Rows from block 10 of a small image classifier, named by matrix and row number. Rows with one number belong to one channel. Each number is 128 + 32 x the weight over its row's rms, rounded and kept within 0 to 255. All counts start at 0. Numbers have three digits each.
Before each channel's rows are labels from the 100 images, of 14848, where the channel reaches its highest value: "top examples" is what is common among them. Only what is clearly more common there than usual is listed. The data: rendered made-up planets. In brackets: how many of the 100, against the usual share in percent.
# r30: branch 2 reduce pointwise conv (model.blocks.10.r3.0.weight, 96x384x1x1), inputs 0-95
# b30: branch 2 3x3 conv (model.blocks.10.b3.0.weight, 144x96x3x3, transposed, each kernel summed), outputs 0-143

top examples: moons: three (100 vs 24.9)
r30.62:124072113077077045137074116086136045062097078040101125115130129101118059060116072065108133096063047094114154046145066089087087047121097085123099079125056085101111090115128059135105045047043092053102067129123054107135088061123059071059107127046139046127069097043126116129124110123090131095
b30.62:140186151158143159135155151137129152140186142149208135104137144217166147142145139152150169136150159146184137150132119145164141149138143132160145151143165101163143141143180177145141144022031137139150178143072148142087149137155138170159118162169131133170160174159165138147150157146121142158148140177141143155145175129047148148155111141135132164141150144094132124145165138126194154176169149145143162144219145150117103105144197143137145

top examples: moons: zero (65 vs 25.2)
r30.84:130132132157141132111132156134125135172139132156136138062044149114111159133136163135137136137150136139139098134109144134155135134042138158050140112075134153165137139137099155109135140141148138158138137137139133084150118135090160159150155138135110140076136134140125139137128037137140101149
b30.84:118081115096100109120109124121092113129086115107066119110122115055103097067079120104120092122119110121086110117114072119073118118111114115000111108115106097122111100119114095117119113100035109117117110116024100118059117124103098085116109104109111114120117070112096118113112101101089123108103118100110118118116099094104109122106083117118123079127098102115108092107096119120078108058099124117111083097068109075078071067115107088113117

top examples: moons: two (52 vs 25)
r30.7:155097100110098116154095163105161116114108103110104098075130118135114114096099108093100097129118115111105163114140100102092104117121113100098109112122100089106099110098108111131100120113106120115106092094156105102164119096092120122116159094104159114141092103109161101095160080095106146099
b30.7:130186146157146151132159163136165141142193132164211137184135138157165155138157134161150239135145148138155131141152196137157137147152150158181158152153140150157141142150172173134144143041136141134151166143146146154099150134154146121140144138142131131160139199147173137147149148166157139150134138212142141148143166137127142139163166139132134166149150151177145164108161166130216148169164143159161161151243145159151130153136158145148139

top examples: moons: one (50 vs 24.9)
r30.64:124136127147136129146133171128156130160133127146132131111087144129130150133127153138129128139138132134133128131137132128159129133092133152111134116111135153150130134126135153146129134133142137140133138128140135100168113135105134142136167130133143131132137129138120133128137100129135123139
b30.64:115082107104094109119109099114089113107086120104032118058123117118102104086093121117113089121111099120084115116109056120083119109102101103052099110119082081102109109113130089120120104120046101119103113117042090107096117122095104101110104106109117113096119082113100120118112109095076119102104114053114114116119096077116115121109077116119121083110105107130108085105092105120059108082102110105101084101041111080135086081113093072108118

top examples: moons: one (50 vs 24.9)
r30.44:134135127149132119143131183124156123167137120149135135079090127122112149128127161133131131139134127136137131119135125123149125126088137145083137110095131143145132135125134154142127120127139137139136135130139129097188120132080128143138169132130146122150132128132127135132137080129134134156
b30.44:113097099106089111120092092117099114103107118104040120062123119137104102084097120109113074123111104117057115118106057121093120111099102105064095108117089071101110107117139102120117110096056106121109117117053089107117115125098108090110100106109106110087119076115097120119109104100077112107105116054117114117119095087112112119108058117122121087104103103129108098115094104122066110086104115107104077110040115087169067089111071068107121

top examples: glowing rim (65 vs 40.1); moons: zero (63 vs 25.2)
r30.43:130146148150160164126147103150104162159160149162156161092090146129155155149157153149161157156164159163160116159134163153148153160128160154074160156117150150170161160157106151138151166159157159165158148163119150112116136149134177164163108158157099166078149149155133160157124093159156132149
b30.43:128030134137131130130142138135104112144132132133060131132131131039140126140134131122129068129132128134106119128130116126062132135133129138038146108135138127131128110139066117129130137113043130130139132134060142133011131124131113083133116120128135135146138089128135130131132132113117132133126130124131135132132146119000127131120125138129130123138139125035127087078127128128090134049120142136138134127083137082013111114129130133133130

top examples: moons: three (52 vs 24.9)
r30.35:057115135098131127093118078131108124097156124118148151079144076064072101117138082115147150160108123157152148120109132130097133123111159099059156094075113105088145155137017096113132119121114162107150120150056117073131088119091115111106095142114110115069122132112053151148057066140142141091
b30.35:130048143137145126131158142144124123157143141137088131087126130145145125122136129128136128129146146133141125132135145127016130134122134145062150115152132147141123111134095116128132126050032121132145140133000141133050142139119111114131112141135129144162150109135146130145145133129137125142134126152128129128135114137102128136124183128129129121137146119015128131097122123133148137076106143139136127138090138114000081091123182166139130

top examples: moons: zero (92 vs 25.2)
r30.22:129144121125110132123145117127133134104085128130100086196197131093170119143115088144104092068129132084083128134124108126124124135174082127194084173179146135097102086112168111125122132129134074124093145097122142187108084145159112118113107091141129131198144125138125090094125204102103117118
b30.22:135059148149153133122119148128146125116075129115047121090133133165106138179170136210134138138126140117140118120152183133224125131104145134090104117152097161148111110123201125123133114041255120129145132123232112131214137126157116237118152142131100125118113106132100129141121129142154122127109139114125121130134083110113117127136161129125127125121116129086114104075124141131203141149132133098132137129096113122126103164096131080126124

top examples: moons: zero (52 vs 25.2)
r30.79:157100131133119093200101201118194096106140113099136137140172178153117111098127087102130135148108094141143220094196128118120120094154141113169142112127094111096130141124127110188125104096102145108140100127156092105249142095091108104105197133089214096124099123100152139134159117128134193107
b30.79:139192148141147156135153150139132146147214141153211137103135143255160134140160139161153153137147155145183142144140144142178145149148141131174153130143158111157142133149233156138143142111147141141161165142123151145206148137160131168157132156161137141151157164162166138146137153149125137162151146126139140154147174157199141148142149141134135173142151143185138142130176134130224155177160143153150161166214150150112135111138159169142141

top examples: moons: zero (69 vs 25.2); glowing rim (67 vs 40.1)
r30.75:166181138130145194167179176142176192155127149173129127126108151210165148179137142181133129117173190128127166192181152143144141191126126146129128161115183150154133129135130139154139204188173121164129175130170182188136225180109171165156163130188170193117175140181154129129157132135134129142
b30.75:138040147147143124137134145139087122145127133124103130205134133032158117106136128123137123136132136130097122126132093134063135124134132152000136105142147120130125107138112100121130129117058134132129138128092139137104133130164108116133123105125121136165144088133138136149137144150153139141140135220134139134136138133000124143154174141132130152131147125002122077069113145137141146063105139138140134122064138104049103102116124134128133

top examples: moons: zero (92 vs 25.2)
r30.18:160149099142106120137148140108162122112069111130081059194194167094146120148089091147076057057121123071062167124140111105137107124173065135208070150159150141090076076084178123132100125125130064126075146053157144149137096150154099112111131064140154124162146105130158072063157195073101130123
b30.18:135086139154144135128127147128165140123079132132107124114127137255124147191138134164141204137127147121155125131157173131220127130112144120153130121153109155157124133125255139130138121023210129127154144120234126140189143129122112205125147150142104128128117136131114132141117139139128127128130140131133129132137113117197124128133150132132132110132130130139126122109134132131228134187139135116136144149115136129152098158120156059128126

top examples: moons: zero (86 vs 25.2)
r30.95:120148133168141140145145181132154140160140130158138139051068145135093160147135149151137137139148141140140103140134138133163133144061139164054140089082151160153138140135113154144135145142156139148139151138137149083177120149099145147143170138149140140107149134150114140137131040138141127145
b30.95:118084102098099110125109099116091109110104121103012122064123121101110113090100121110117056125119111119097118116121055118072122120117111104014101104115083082105112104118105098120120112109047110124115114115053109120100122123107103073120098112110112107113119074117090121115111101102081128108115122053120121121118099069118114120104067118125119105126105114143106093116101107120066114084110106117112081101079114078108067059112103078117122